config.yaml
arch: "mlp"
model: "image classifier"
dataset: "cartoon faces"
train_examples: 203450
image_size: 24
crop_scale_min: 0.8
horizontal_flip: false
rotation_deg: 5
color_jitter: 0.2
cutout: 0.4
targets: ["expression", "hat"]
num_classes: [8, 5]
layers: 10
norm: "layernorm"
norm_position: "pre"
hidden_act: "gelu"
mlp_ratio: 4
layer_scale_init: 1.0
dropout: 0.05
inner_norm: false
width: 384
loss: "cross_entropy"
head_dropout: 0.2
init: "lecun_normal"
residual_init: "none"
optimizer: "muon"
muon_scale: "match_rms_adamw"
learning_rate: 0.005
momentum: 0.98
nesterov: true
orthogonalizer: "newton_schulz_5"
adamw_lr_other_params: 0.00087
max_grad_norm: 3.0
sam_rho: 0.05
max_steps: 40000
batch_size: 128
epochs: 25.2
lr_schedule: "cosine"
final_lr_fraction: 0
warmup_steps: 800
weight_decay: 0.01
adamw_weight_decay_other_params: 0.05
Rows from block 3 of a small image classifier, named by matrix and row number. Rows with one number belong to one neuron. Each number is 500 + 40 x the weight over its row's rms, rounded and kept within 0 to 999. All counts start at 0. Numbers have three digits each.
After each neuron's rows are labels from the 100 images, of 14976, where the neuron reaches its highest value: "responds to" is what is common among them. Only what is clearly more common there than usual is listed. The data: cartoon faces. In brackets: how many of the 100, against the usual share in percent.
# fc1: MLP up (model.blocks.3.mlp.fc1.weight, 1536x384), inputs 192-383
# fc2: MLP down (model.blocks.3.mlp.fc2.weight, 384x1536, transposed), outputs 192-383

fc1.381:470510500562496524534496526503503485595487520467517490496584526502513431513470467470520538616530547484534561430515517523487522482486467531445491534491512541560502532539462519522517469521490563588588505585555557541530435444499458469540484462454485479526496574563493461498507483453540426496461549513498564512467421483516491523499464592493549430466505519540509547456432519511518534572451458475513500424561457593530444505503474446486410509449507511539503475545558445501445461493487433488535561524560465513493503483523499513526536426437521463471496480477535570441486437627453428459
fc2.381:476409504513482496471518479462495546436532539461489527479397512491521566544519548484458502509541521374492510533530497427493513499534478523506513462522496474573434461459479472457518464478442471453430480508473456524569518477486577501521489488462526554501522471504502472547555484548508515462576502580517530491492632515503444480473555487562522490507443481554479497452428504518518514474577505511518557467498519496514513492495451536530438466496487457439521549442566546571485486519514464578499419467448458480570481462447520481476452608442533424495504465474492501550534482458498461480
responds to: laughing (100 vs 12.6); hat: no hat (98 vs 60)

fc1.414:510490489487481435511557601514441484547552533469483549563458455387501394504522519450519426461462479604511505450401531455513515487460477469538512495483560567512525484519455492517558475511544513524484523529489485493532472482497541480529502495494540498524509539509466521452450509524539560530474474516510517503572515579452465533497504477534417525470460499538518454524492469475548472476455503470442576449486504531466479448509391493519527456520430460481553464406441542558553526544467512466556486532501479492523498572496506513544445512440539529506486443458495549553443442538478556525
fc2.414:454479529542476486500594417491580425502530500498516475464515506539538531481462523512552464511574464496549487544553461498499541489536439465515444493472531416532448490439508520513533468536478489594517500496557443557536548420544459479476629440482543479471478473487496517534487432456514461442418536428473522518485455458537537479493490523556546481558519467534466551464559558509476498497518532494456515504449495482529506534510492549462487527521492513451473510475482527482523453587514542534467504500492421522567492495464580477550520462499453470473513569494473552511524568527538498510
responds to: sad (96 vs 12.4)

fc1.626:490542534538484435512469458514442448539534464487441505478495550485506447486528542520568554523446491510462470550556591453495470539473537459459559448521446482433452487538505481427453558482500480459536460559534560528525522505549530485510449427528465542540495461517495518545540489465478482516498452483532497555509511484460525496546454504537474488477517480522442476509413483505604477563359517512512492476525439542564392535461489487520420557477482474476543478517421492478503481465476510474505450497515443469492565523477484506526510448517582452496569429535533500459496553523448474511
fc2.626:449488460493527484537499483433533537521507563402495509475497485496475462540442480417448507550519494504530477465524486452472509517458541543511525484493453534524539596504507502470554444422572518559533458536484508510489439474449491471449487499431510409494475437508512504477477479498516520479547523501550559515469557409482492531524536464543503428429533477515541527488486416491470575487485423556479505522531457467460515475525426499509555464563492504548502509464554399572532499566515478496509509476493475495463507488526476538506465534487510540553490514530454448521461475534455507501
responds to: laughing (46 vs 12.6)

fc1.47:506516511441519434494540479498456477528525530528564405555560456459416419551512444608554473477463514468490454458446480448521523582446542496489479542561482525504458448537433474499455532472455452496499513495575445531452491589556567465516565516461544512518461469488414537565441541513523513513586489443518516511506506466553472438533597536494483506532519538512608391453499496488549432418494535420452509493516567519509487475479466536468434479496577502514523486422512477495566537547554494458472471536471537519517576493513540445517491475431476438489507489497506496580523515491526498509
fc2.47:535493501488458439525489518459496475520539469463451490491525506507573566462513575471447485533506496510537529479562505500507499449476482477547437521481518496576510453476547517514514460563548516568426497531431410455600492493522472532517544456515496478456504528484465440472521415448530533462452490537475431471559459473500545559506386452514461461515417453481488491566485493545487520554464500480533497493482517492531480550518546564451514514524401524493454442509541496470473523496540521515528463521492401421517456552481466520523537567500508481553546489470499472505566461538506433506
responds to: sad (61 vs 12.4)

fc1.649:538496534513499544496587565543511504539454508512596494544475508468544490501529515507478465525518502476491539496493452454481558493448511469577553532484497497511481441471522457539525639487529465470530429419511498550541524549454484463538413477529520454469511492448417551520538549570527470507552483492520530472513428528410434483469515523505479520504493426596487459517481488442512503483510454505434510577465509492495581498432442455460473551463477513403511456547597528491549463541467468428473587507489519486518518505514494495511496523456503523410537520520546551493538370539516544492
fc2.649:502603542490473459586470614476576503564543520545500509513420487528472514477477564473479584543489486444526524499528552522509473484492486495438557520459482517495546482480518539499470503508454496494485392549538463431467507468543493537564465492430468479450471526566485430509486493531482564525538467467439529423486519494501571578515521487506559473495467509492540516508555462518476499478462535535509502457538456451489472534586542482536405566490466412514522487503407550507449429491502407511478456474490453469487490482518483496462506478492472588468515444500513529542543592514455423473
responds to: top hat (38 vs 9.9)

fc1.11:484405504525500456532448496455562480443502459412521485494494439398444593509491469457520481472510487410495548460538457490511564498444486495467473413518479523520515503517478535511530484451486605517460494475530512543489412469539472489479495530460489431504502518487472528537541557462552477560551484553542528511500476489448599451500486476480491522518518423553470525595485437464396554498469500511534557447560505521443518534451542538491527516520486460506469551455464508551528533480547460553455520509548481499496453516491497507448494561483463427500459551465482547516539540526475500531
fc2.11:482488526558414567470521542480498553525485501506450513535517493471446478423470432504482504488466535554528581413518460492508483535552520504499468491444427426512534450513534550535526579525559462467476517503445447388468370470506507502555515495509519518463539470531503511469473550487466475445516571450596506489557495492545507531515548446468557507497466528516431518496546519516566420491585534497471402495541494479580483490484468513473462512490454531468469522508464456503559481477470459520522414552487499574517484467557497507517450478465502505422519506614493528446511527516476532480
responds to: crown (61 vs 9.5)

fc1.29:552434543561535434548530523429514490512529534467454479446454463546451484461489520453492595518472550484453477452419527408480477505548528469611458455462510521492467490476582550512543536503490498484427465552497525583537504499453575478520537546516548483568534543505517442549565440493484551495481538477421544469458550586515530385463515449433444521499445494530504498489489463541530434474489555548490519509422476556542494452502471526543508492499573508456480547516566540476509493474443420457471507569496515446428494466546487514511495482462561534463487527527549405478524443488488519499
fc2.29:535528491504553570501500493508467542474551498549435543483508492519517489496503538521486495537582446473488493591489481545471505552545561485512569575508499458512478476447531533476522521401526482507523414493494517409493566487497444517401506508540521477514454501479501547417535500530500474511544579416536490494465489503491474491537462480564536488464515539498466520487480530461518510559514531434450504484554512524479518524533495504495474489466497541497520538520417457546530557448544536514510594418438480548511509497518479524515406462505489464423422466496461538511468477517542486479
responds to: sunglasses (36 vs 12.3)

fc1.75:458520495581544562526482518571478506490516486489447434482460506539510510490425420529436473540508428483517454599500477507615474520467533495483422448503474469486457440422487558504573483479464525505515433543444491499524493577533464469509488524539539544461438530529448567505462516526478477503515485492540519529370487558527465535437533505500459521512494492444518566528468496517480461515498495571465423512471453499458426578609492541570498507501492473471558466527425471442424468522605476474473490465524536501509509523523454498510495464519556480584532563523528515432493497529484505487
fc2.75:524493465437430512459576453472524511474512533521521552519498431497537550483495574546483567454515498525576560409500497541441540511542500553466518473548529490454522537531372487495436490597511455463483540478545521509485487486490550515523419511519431457516492491471527416553555523531522515492454541491489517457519497429424495486514485500545536488477496563552482485471524488536479523536500484501528548519458480499463494502424588525463521461509479447526439492461572553480500543475552537544546482557444514381476477494520510571475448514443542521477515451521522496536495434511487456514
responds to: sunglasses (30 vs 12.3); surprised (30 vs 12.7)

fc1.370:488495497519446531432504530432512449499507560493487535509574450450523493556459426557462544462458459429480514432610510435459545520480480539455457566510498512438463524522526534550453533434515568440529423495454464466437477465460432449450479544516498530560589538555490494556607481474531519515528486494471505465530475491539532489500511440526448521508551452469479461516531464468511476533530540551536431468513540498512511455435501562511555496462555581524460495509509522494447442524498544427493509527513501469560448477558448518454484476429514454487512538496510479574522514532474515549
fc2.370:526453490414388523509525477533553458532487481526496503511478486471450479453472515528502534452445492535462487530538446587518514462474540472458473474513528476484514436563448479438453524487529504459590590545510493522542460512531508595530486480494471512470515459474532519483471467532555533529548470463438544528456456416474463473530506463467540511457478522553497521515506559526377450471545500435492533534459518499498401478465521500511458516450426509519523548501492545573548469478451478496437452465456523497456457510459512512507500524511467576493494453557557527524512578509492454543
responds to: crown (61 vs 9.5)

fc1.456:472466476492563513479476512495536477485482483575508447534488463581487511508481481527543519468544434543507494534499496484497539568557465471516488496495475509527429492564533601544462505524524538482567439500529539463471540412422490401474486444524537545512471555549498529543479436540411481462435578514486504551499482520583451471548497557472571403467556551479542478510478508530542513496518496442472515471537489535498467451496508493493500534456498536487447525480525431542434452440516472485477482472460551431466446442484505477533561523525468455447488501526511531516502443419547510472
fc2.456:482554503495438513517577526501562467449535531513552524408550467519476473441500487501527487525537550450492481501451475540523488548425501519486513481464504472522518463496552486497532499553465535484450530512568523537521449490549506452499516513496454598536560466490434519429462414484572412494505482543572452479486525538515452520451425521588472459479524494488476475505513455502537481528512551488479479551488474549527532563447498496517466482498553537505545526410473524525494502523483531536453488532512551562504519485496513585505487495458546507478504501511495436472491464519549493549
responds to: sunglasses (99 vs 12.3); smiling (37 vs 12.5); laughing (30 vs 12.6)

fc1.187:491525534531425448569604473510470471501519516499508463593513496508498540527521514464467515451469557539527545490428573496525431454501521518570464473413500536483490532501525457465518454509515472503565465471510446458471531535555548502409482500516537515488528582507550517489491505541529474537489495579458588484444496477524514535483484469562483495492518439503481463528448455465409462473440498542566446428472504562497478579482464453503559486510544513454464521468491513454480514554527472505537484478533544527560493499492518510566456477544493452509446531465534566457540439428547470459
fc2.187:465469497437589406471473526519520476423484491567461517491483580497438516489501504511447498502536434537453541434596500549485529564448523478495531487536504445477518521495477546530499465591483537487445440539454535559590552478510547434567481505473464522397506443552476450491457509477526520494481438487474468554520516458466518545525595472464505460515544545427499512475571516518541503512481547421524493517495491452502509568519448517576524491523498518467528486509490534476544516500538503555504528493407495511497493478477501483497512496563528487584532532485529450525514526414503517524
responds to: winking (59 vs 12.4)

fc1.689:473457511493533468473522545526453483465565518494463471471560528503481531559477580402548548478532456473467509439477572547478495447469524440508588506569532479463427481555450437481444454470442502521463524488532443537524575539475563553467485489472476530502521574453553513523537436530482488525448512453439492530587499539483446490506414559496512503508530544542467542516487536507534478443470472507509505526479483461482541590522505500512480498496551525499479540481538485524568486547489530505497474471561505510495577479508556495549537538534536555463528516448515469460597516438532417483
fc2.689:476457470450496570487485487520501483510521474554544467554439543486480450563500492471456509410487503560516481508520489574474472509505464578490461475548558496524497568493492535554477502497483496540613461468465547506462462464578540475539507443519443441469499541442497507452486511409453562561495499538427470513463533510466518525521534503490483537489496504568454540489523502403508486482536560511437507472490529532538533528424587487461511530492567466500530540557489522482561516482568574458530600478541481451495474540495490507499520580584469510564507534541518499542511498468440498571
responds to: winking (100 vs 12.4); looking left (64 vs 33.3)

fc1.676:459524507494535500491463544530501542515471538507455504501550546493497461526503528450447470463464546502425541511510494522531522530504542523520462486482427492459522552483460418521474473482517368516481456527525497469547483550486585494460550513566464459452526508586482550549516490527474550542516497492508499449469486530517485486496498505549601511493560475461499525475528445502563444540490464531530484522517487509456490583493506477443500527504448494440504541489406412484497497447547465476510473606505513479481614455486477539519463527542469553442490510608476454576463446531453469471
fc2.676:544453428454459500452613477500468480436467516494515479503487476510478560451509507474512512513545499416583451543469478443467500539521481448475572491500558528455515490452557507496482460541451555439538477509483557461462487483467464501536496505417563576446563467391574450484510494496412527502522498548481497486529523432547535456564533468392447464496475509456494508498439569526569489456481504505470473453596509478513533461476561538535541486446547566517505531454497500559482453510426531514531572531459573461539399552502475511469436539471485498559457586442541544442481527542546549522
responds to: sunglasses (64 vs 12.3); neutral (37 vs 12.5)

fc1.425:546461479528589496540554509497519497493499524429548447435500514548474558473540456487567464511482500486524504519502452485510445472468491491516438480534483545506537477442464471461522494560457499504535529496443479407519526533519547414411475531489497558499484538546497490573535426514497523482493483515482503502496498516480462580548516491527518475492462489478530504588516443455456540552491511527478451459481554570485573535585523481403470487519485479532475535539470584509540447489572450381522472462536554450470557518574474494501502423519495527460496524484499489586474466454487554517
fc2.425:454583454502486524465512462569507531548471597500525519487487464436531493619486515508458485468473485498507490571459496503540572479540492505522509563521535500501531598532455537550472521557540476491493470443540547549487535489461505577492551548445471455522509493529504509449518513545464443519481615496486455458514458535500492446493472451498556526483527497466465528476507496498490433493521494465444523563499455515507441467447513539543433473439491518446523463580524467508459551512440576603528472489500476547499499548500544484486422500415516487495513489539473440485536441491498477545
responds to: laughing (33 vs 12.6)

fc1.78:408539516495556518514476529582481555471513495471503513511511535502590515446495492471493444498536557502470428494527489523508539496506478534546485547555484526486459488514512520441485517528492530501530519562576471543589488490481463452460432467510510437503486520539503507495552447506522503448492562476517472471564478439447491573477513424563552501497507506515515499542563526521494542545466498497542522503466574520475485545480464456557507553586534498428446443465566558519411494520497544497505481522524455468563513482485542496442437471544510597461455474571517502496478446518513598422
fc2.78:519444512529524488458541490415431512576515581598498450539502499485547517523458508488506573455450436548459503499514452507487471536543424510491554466379484473517507562490504452427490434456492483543517543497556531492470533458490488523539488468547526500522485482497550517498533509439482604497530525480489436548467591544454503461552481499486552426504433455493497499481504560515527501427544495465474537546475531503480456493482510505446476540539518452525465521506543483528470498509438479517501533409500542417399508441537495495500510474474522500475557484459553507527448484391475499549
responds to: laughing (99 vs 12.6)

fc1.390:492412463520445491469475524477443540518493468532517523492564480494529512460454540510509515485512473486468471548459575415481526487464484526518476575495488459461534536417443569525449503414532463525467463528447533502540488482542535494512511502433516505514498466542451543492478525486479498488515516404456471474499575463589479527495518492493536484520539440495500466521557498477526487512500530487504472561459430576491466501538469471518538461469482520513494529413480462503455468498483505499498498459489575480522497436460517540496483495503504532475518567522494538568475540526499565436
fc2.390:442486496447510462559562524428505423471403502545533465480572558516472501547515493480411438522447596451520503508460500496513433536456549509482473487589523609557531498471498514505501567463474501506520500439533511498493476562502475504505487543459557430465442551552547469448488514550494450448497492516514516477536507503491465448406520521461417436507427513546466512499460529530509555550501483533470507461428575522497567540488524505481506501482489516497551557558487471562505548511479480466508502565473450453577420480502500469515466517534521537505510474484485557524482486410615476573
responds to: winking (78 vs 12.4)

fc1.184:498496444560511403533533515485554448507483483494468478505469517517487545545437543374511482552455544549506484536612507486532527535522488520463437439490493545496534517509513505441442544417488435480476473412552522486501510473510544483500509428432477471533535492522453466506511471540414522485480530514533495491528479519526490511445470516586460547554516527544465478570531515424487436515472505517478490459518545476534586486462484626524539518562528520527531429509470557474574527561529478549496459443546484536548435444500555506544432484548557489498491530500475525515473506507518504514
fc2.184:499490550489408478542421487535461520485512487458564432486471540487489453491537452449503528515474439497505578503505546521510467526457501516470550591536488517479438434493504517564545513511451500471516514445494406532511471510553508460422459542507481412454484514560563552456499541527523466473442394497556512520532502439444512502515473541472523483460451484467522481465531515491452501486468472479508496526447444499541473513471509551470528480507491525467592619486530480522535553520514483513533509501499524522603520470495455502478555497500483558463508468496484459520536515503431457483
responds to: crown (100 vs 9.5); sleepy (38 vs 12.3); winking (29 vs 12.4)

fc1.24:439471492543501479454473508525518471464519495551501492454480495523521489486544540559504500538487464487496440393496465516479506428492500488513504570516514451550548521564496431514458487478501394501507461435565442498480499542460563518478535458467515455519502478499493539495529446463573547436410407569553542434497485468512496534549501490536497522534462546544464506408524565515524499544512517540551468504487418462476470576502549562510515512458549569537538584541487519567475500477499501461505480454463444580558560415514486534493507547530528565425491548449464474484448552490525463566
fc2.24:551540500457503534499581440503494499444427522494504462507515486530417534469496536531402483415479532497530562499500529551554411456464534407486537443493529545531528501517465505493498477467519424445551484480460528533491543516555493475518473471522504525548550547469507496580449566562470558554515473442472491489491530542451443456570478475457492558536505478439531543524490522477468456481481436505524529413485480475431544492486562486498585523498491531527471490510509508520526588541530514554433534495529533514481510442483485470584516447481488548515474530553536485488519477483505537540
responds to: winking (100 vs 12.4)

fc1.684:458460496539505495483473524531429488535468477531486509507496539566500517492581513509482448447418547492546511435449527496536605443533566536513522452489454480526551449503545557470519541516510438501447485527518560389484526516524454523505525510565517457497502550491460529516553489556516433440560569548523519503543540473488495512473518537533483510547488450537453515517532506503523551436532531538454501493479569493503504512440577493452472402513451512494482563524487508583548474436476506470526447464497573536503542577504523414598450489472505503519474464507602484477418586470550416448
fc2.684:495581474531581497490513459475482527516554577538503421527445435479437511517362506452446493499419491419550542556501540498433473528498502398541471487496464491549507545491468476560488512565553501487564475499440515525489546456445588540520499460512520517445506484520523499438511459449438543509541535473493486496482465470513501514490527478486490541486519528515489444500543477589468541522526500416523499544532520509505502495575500559538509571505553557463506524559420497456500501448515526463467507493560508458422460547488471547428475439506558511477440535481506454523535454464468524512
responds to: beard (60 vs 19.9); surprised (43 vs 12.7); hair: a bun (32 vs 8.4); black hair (30 vs 6.3)

fc1.489:505535507493471517436470468447526514436462495456482500557462501464456476480514482517494521456495596427405533525555415525582454510551448463503580522605533500491473540481541518505496513556524450535529480442472479466529506489518468474558492520494508480565469477469467507456452513444471458490441456520471518470568511518513516538527442510541501498550550483531488564503452467476479490529525502497484532479414529493431540533473481553487573418451566463538488504515530514448486432550528538507562454457542502544513457509498456504472448520504545473529563495474491497557514473463462442444
fc2.489:507472493443536457535528562383478463511540513527528524458471451502462564563487460392452434513421457541458513499458497537479504473519472529427517479511469473494463461492435529568495510468609517523544544571510469480546542514514499498512435533548471458470486525500507507526441499569561506457521508464498509509509406498411489511518488505479460430430536534428465540479568540472447480525565504520484477585587565508527481434424543482527505565508517523497477583504524483549504557458514531532515574482476494601472488446528462522518507481487478473546460445500436475469485506546500552562
responds to: cap (69 vs 10.6)

fc1.755:515474477534474547473495456502496486453485490450561505478519534494476580564522494417500485491580530526502515459489487427533476526484521500431466465532432525472458537530544478509528480500446546574521480524540511522527507548547456532597523487554474449493503489464461535556530496469521491535474408559482445535522434504520511543545510446482586524512613477514475511459507478571442462502505515518523487541456495417539478499437450514505486487518528533499455499492517498602458461451535617513489503531470557482542431558576563530446439486512461472469494515439515492433507490482540520448
fc2.755:441485505494476444498474537504487540483546501531564464496499481577522493520487508507467501486534550468569454521492553538459578462465500515519549514537499539473531444554473571462486507460507506496488531515488565538531490435502549553452496553485522498486395490514488511494517550513496496441519504476585541466479551520487486476493508490544478485458466477566511495461524515534525592429422523579536524532492489511426478452550532431521559580473482578541554502554480515495514472504507452532472491542546491484442544432599522484530495537511522584543510473478437477528504434450468505521
responds to: cap (59 vs 10.6); surprised (33 vs 12.7)

fc1.754:446449493467479481534514455518484577450527480482553490501539459418535496473490466499543443518542489537533570487551474496609535542524554547552475508544520525473508492460516482476500466515543414536413457437476539429556432508494489441473452466445494493533505501483580494513514464503494449493465453606521384543582482495538515551448469516490577461453497494498488539479506487544493502425569469549493518491469495548496556467434506578481429559484511517499536542506595472447436482510547524492489496478507549494443461532452547550503473514524515533493498495516477484519477487535478532503
fc2.754:494530494532473458532499449477528530477545491527532482462474544524514448474552460467502496496486540559575500461429475519475467485455542522588525489493543491411546505494540458532425539472528534476541543475562460521460492462513494475549465448468513573487406500563534489451476512493477542570476478540516564489497578520588485460530509471532503476524567505468469518411495573396453428519462487506545519476453442511584501511496481500572546422518519599534519460536517494515510475480461520485537486496437497499427510490532468483465438556486485524408480392527493472526539527473455472497
responds to: top hat (100 vs 9.9)

fc1.56:530453451466543482449456480540516521491457503476595522443490421564515501488432496478482481517466583496507479530510535470467607466572471524491504425449449535482510472511470506439501465521453423489490541414552504488545529541477520478546482479502544503481521483472505479499479536544513449533531522580494510472454503482495496520479490511468578487541480462497544441488542461605579465403524597462479591522461481586537487439472482469512513500500368491547511520566478505455542500551531544479472494529484550487493504555488484551490605545529486554462502499502421545459498483510511453507
fc2.56:487490480527535513518578578541501510509509489545457572527487447557471460518514509479497519525409496457521476529526472559507472499528506470504484508507510458499528532494549504545503576446568511455469496420539464451460498507492503518497519496535464561451473458548509512561499501486530481540510489483488445537549440458485452495567483415560469495463515463505439629493524565443496561561472504573472554460510526552469455480504499525527479537515542442537530510381540500471557448507532458566563499503465468529452536508504533434555525494521550437474540501561447550503455452520491529517
responds to: laughing (47 vs 12.6)

fc1.540:469478487450503575540515464508420509562470526490474470438505506448459413522527473454479476492557508501405471501510554486581511539482563545515509514496506452508445503569556535442488472397562462539444505531540504485536534483504650479491514457504461550528471467471455560527503575500502498557542494545470517518506518491490549532443476525509480505522450485529521456491553443386568586516513530535487528520557455500510481523465496493491486546490518554492504522428529522496507456440426501457526515540534549473539532505530471543539530463463544532424503420524534538489544519495486505449
fc2.540:466575482480449459510551516491504489529532550503544496496547496523448502509541542451457453519519456496537539511492559391470517525565495476491541479551438494510503488475458473462462593540460504504574462545540432525588433490493540448521527508510512462442472495566539486617553559425515454499498502470449546429524562454532436481532537500578504526447498533472488503528545477569570488545482486475515491476515431460486446560509532497424500494484459544502526465495528497516491490500545535514500503478430433477486454496500538485430465506546454563534457591474568498452557451482552511553
responds to: beard (75 vs 19.9); winking (52 vs 12.4); smiling (42 vs 12.5)

fc1.438:480585542476548446515599494447493463519512580485504452521517565532472508544513498467493463453466503451536523479539506439569465512540497476517564538546510522549498444554453409484541453505523527529499530433556480513459456487516541589495492491511523499519507478457496525542491485543413550495516524555533475555530490506478438538501497503542501499545536522488411511505533478453554445486560471548529579576534442467523495447487508467506483528465465561488606497488484481523515442479433553488534567486445536559442490470448501509465475502369452529454492471490474525494518581439472493518
fc2.438:567419458444441561514472506475446477566525525499580564470514477518422469499474561519408541477504568577446512472425429505518464505495485432421498496467454407514424519500489510560507492499485492467511496504465517510487519422560526430507488450463512523505513555529489446496520489500500457538490539461441547404501518471510460470547441533471492546536504473526539450484444482487484477494492487531468470482496555502528512557518455521492446532470480506457464506479440496506467506549540514493539407503560522494492509560431507523459523548575534519505450431546449485462503518472423440543
responds to: winking (100 vs 12.4)

fc1.437:536476483447482466554487541420538535508503562428460466522491517425507539466525427509442416547507555486495481525544491476564475429515481464479543594530503401483460555544503483453516473546536510518571577468472543435536449520582538505506516505452551511434555472478501500484494470555520538442444489451540437533501433510456467475439523461530422522484577526493489535478493512459431512488465518511424469504520481479404466406481525552464504489466515559516520547554502491449505438459497473511506491499516547509544473434554489458533532470476456573377561568503517458483460503597573494449
fc2.437:434488511525500491534471530554494531496533480477511516482555489514517404476499549490491469497459441471500509517424481451466527520451504477569440493489522465533441441453510475585436527466485535478487501434540441600531474486469490475520521488483467513590500513513459472518512477486442474513564517548562437506502464551535556525530447477445542537494434493483486414549533439488535513584503504512565521450572521474508555488504478531579498514441520585540404485567475501485533444579510511483552481455501485482485508521468579518474486508583516432580473495502426498522531492461558456470
responds to: winking (45 vs 12.4); sleepy (42 vs 12.3)

fc1.303:525589543501536542549488533443509565470444487487534557426493469454500498543515442522552473463492501504479472501512462544522531523523596507510425500506492579585579535508503556486429563499519498545512480490467472463492561481471501486481483486530557546486447548437550560551534471420464466563467475512427496507451502553472515525508466456481587472468503494426531468455491505541502450518511500444512453522480488430456547564449472525480482441490467519569510515488476473502482524548528452489542597448452419531495585498470506505438594449439549534540441510491519450468561468451480503518
fc2.303:500503452512504510494528450524493505549497473519484566558524555572513605545483580498450531478506481521527497511491477483461495445499400471521526433550462394478460596463482415437490482452633501521539484505533475535562467525464504509531502472520462477484526440518497489464483512590521566456568463469510446564513494496480452458493524498522498534507480488575464479514569543464471521484470571531530507479496511518486491506525502407538476508503488507440476489489507487483522496544551514515421453503516474502512445435487517505529475536560456476537554541442531577543504511484433514525
responds to: cap (77 vs 10.6)

fc1.517:496458466456465527493463445525512444384501532499537524489498502451536464447494568464388535504562533525475587438400477477521525485518529494483545531582490539499508537472570513563478511475523466486464532527454551495539455504505490468570515449505536500494481510526492577493639496523463479455459539489458437469489505524452506509548420498474491465528475497429418491444488543514503482469462473492458504493561494482510432540492518503532553499503559507498473458395402451418561466508511568508447409517477519515490567503525517547509556526467499459533468540491494555476489563539488520554
fc2.517:454435471535499500504486526444489464539523430498491530494525496551503500488601465520523524510541498382512550500522456497521491515469475521556485509445533483529494426551495541494477528487563500484508526512555510518504501464487453532524507538502439473538484475499471600411456478543478530499418410576501587483560556469544518501410565487535528508453557506497514503502501514480533488549486597496471535424492523485521550450543490549522413482518525478508402494505579501549526456437502457495513513517481542530494451447527543466499465476514551476438500480518533484524553420447482488447
responds to: laughing (47 vs 12.6); crown (37 vs 9.5)

fc1.85:509530449568525551500554462493392501539480473567477480467436416462476489506494522488427489472546465497441568483464558524520534507519527479518481471517558449459486470464480550515485486482561557481485473465564509419511445454517555578465476493509487512454553518551537606522504583489504440460463485590387467533487539426477511482444555519450528507524525538516496525510564453445497536500482492511504483432517492500496481484543464464446488475562516466482482482489515490468511485476466491539471487518511526540557453516471496441514524516517509493484461374504435509517514539509510514475
fc2.85:483479467474468475545484511484499540480481554527471432473547497490479511466480540517554495557468472438504495503582476530519493516502518516533563453562460481431491574501583541517476496460514486510560542536499503547470551472508508520447436543514511479540516517523538446543557433462610547461460520547518496522498474505519471532589397477524443508408533491514535483593433555540495474441525539487491506558468540449460488598426522513543556487431512498471536519438503566499468496448502448463500474507535509544532519540550524454465473471510484529441572467554513476461510489530457535436
responds to: hat: no hat (99 vs 60); long hair (39 vs 14.4); bald (31 vs 8.7)

fc1.114:486448529444507498461449499615449468490494527515515475505505439534467571507489493489520502555451460499486491502527487588469522520460499590478467382547491505480480528533522495477516522545467482458495621546518409474491515524511417488507458457514412530494514496492439479477489532487492522497408463482485534524465450521518447551537497510492483490565508450544559491414459495521512457505560488497424472500491469527505479500392489528392503599468497493493497536487368470457546448503513493500493515460478524451481509534512497497499605483530551528529485517555554491438530489481474440480
fc2.114:500471430596540509532483512458554519545417501468456486480456526464523486497489533478460419540520487453452578509549477460490553474478494471488517449457561481532505498486465541481459547496477512498542373447453599483512536499485479524480512541559500505432558579442550537499550516530567542518496412528478524459501578462556602498485550489510498475476511528457462457540476513455482565558434515438531480519461505609542482519595477538543460518520560451517533494484499489514512453496453488456468591502553441569505473474456540512573433549454516465529441514462448489618474537535503498440
responds to: beard (46 vs 19.9); sleepy (32 vs 12.3)

fc1.636:559488589562490460401501545544562585466595515424520486491519522475477548492536429517484567523451451411466552488532478501543462492538493486544455503478446498501517470543416553439435572545460534530494511500474434510489550513504519474479501462519493531507560452504509485550424574471510489533479432496511480485537550543510538463507495507529509540486505536474490456497531439519506548480541501513494482429550550537534485516496465502529466452517438475473440527555532447533601452536501473523541499493548447508575473493462520542485594447472586496467445514560477439485524453494545519473
fc2.636:431501471520556509562488460504412497489527425499468552476485502492497419524423467520500497565458475526456495523486538542534511488505492547456577469375534495546485499437559526470516536493480493498533512554535472512470462527509483561541445556524460488539538523483523485485491477539513507456528520482456463491443510518519501544492522603512546484534514503483521509520543472502500472525461529494514503530522515506548450526463537499480466510563580458496516415556440557433512491470475379474507519513502562541455502482451549485484430468428436448498465560473490537556474413520489504529
responds to: laughing (69 vs 12.6); beard (53 vs 19.9)

fc1.102:489475474417507493486412456517512538476505527515574424541494447498466493520526502552481475445539475464474529492492515497530436464523483523469512520542563527507463515456501480455534564429462559476438492514548515518532484501526467535494472447528539490498497504442528462441438514510516515553535496532476505477553501425498457561495516448574458468528526460578498477504531438544535516485561507499514526573568515490494485502526515534464413492482474507526551531527476496489381552496499495499442512468528493465503486551485496465540538466457480424487578502553506411475511455548542529485
fc2.102:526493482553499461568536490541476546501477523509520497467510473478614499485595500428556465546477559493589428556531514529507553506485442478530513451523477481586417482477470473521433499558579484554440488461479528511511502543510549542450546564543441496508533518514513518576439510512528526526514498453521499521452446550531521486520472493501473508479490464529423461469493496470481459511438507521488531526546538539458556491496486474550552614531531401515419425484433528513556519579567512484518540523431549485521534488469550582532421512520534506465524499554477510567491512467477518453
responds to: hat: no hat (98 vs 60); sleepy (83 vs 12.3); a bun (45 vs 8.4)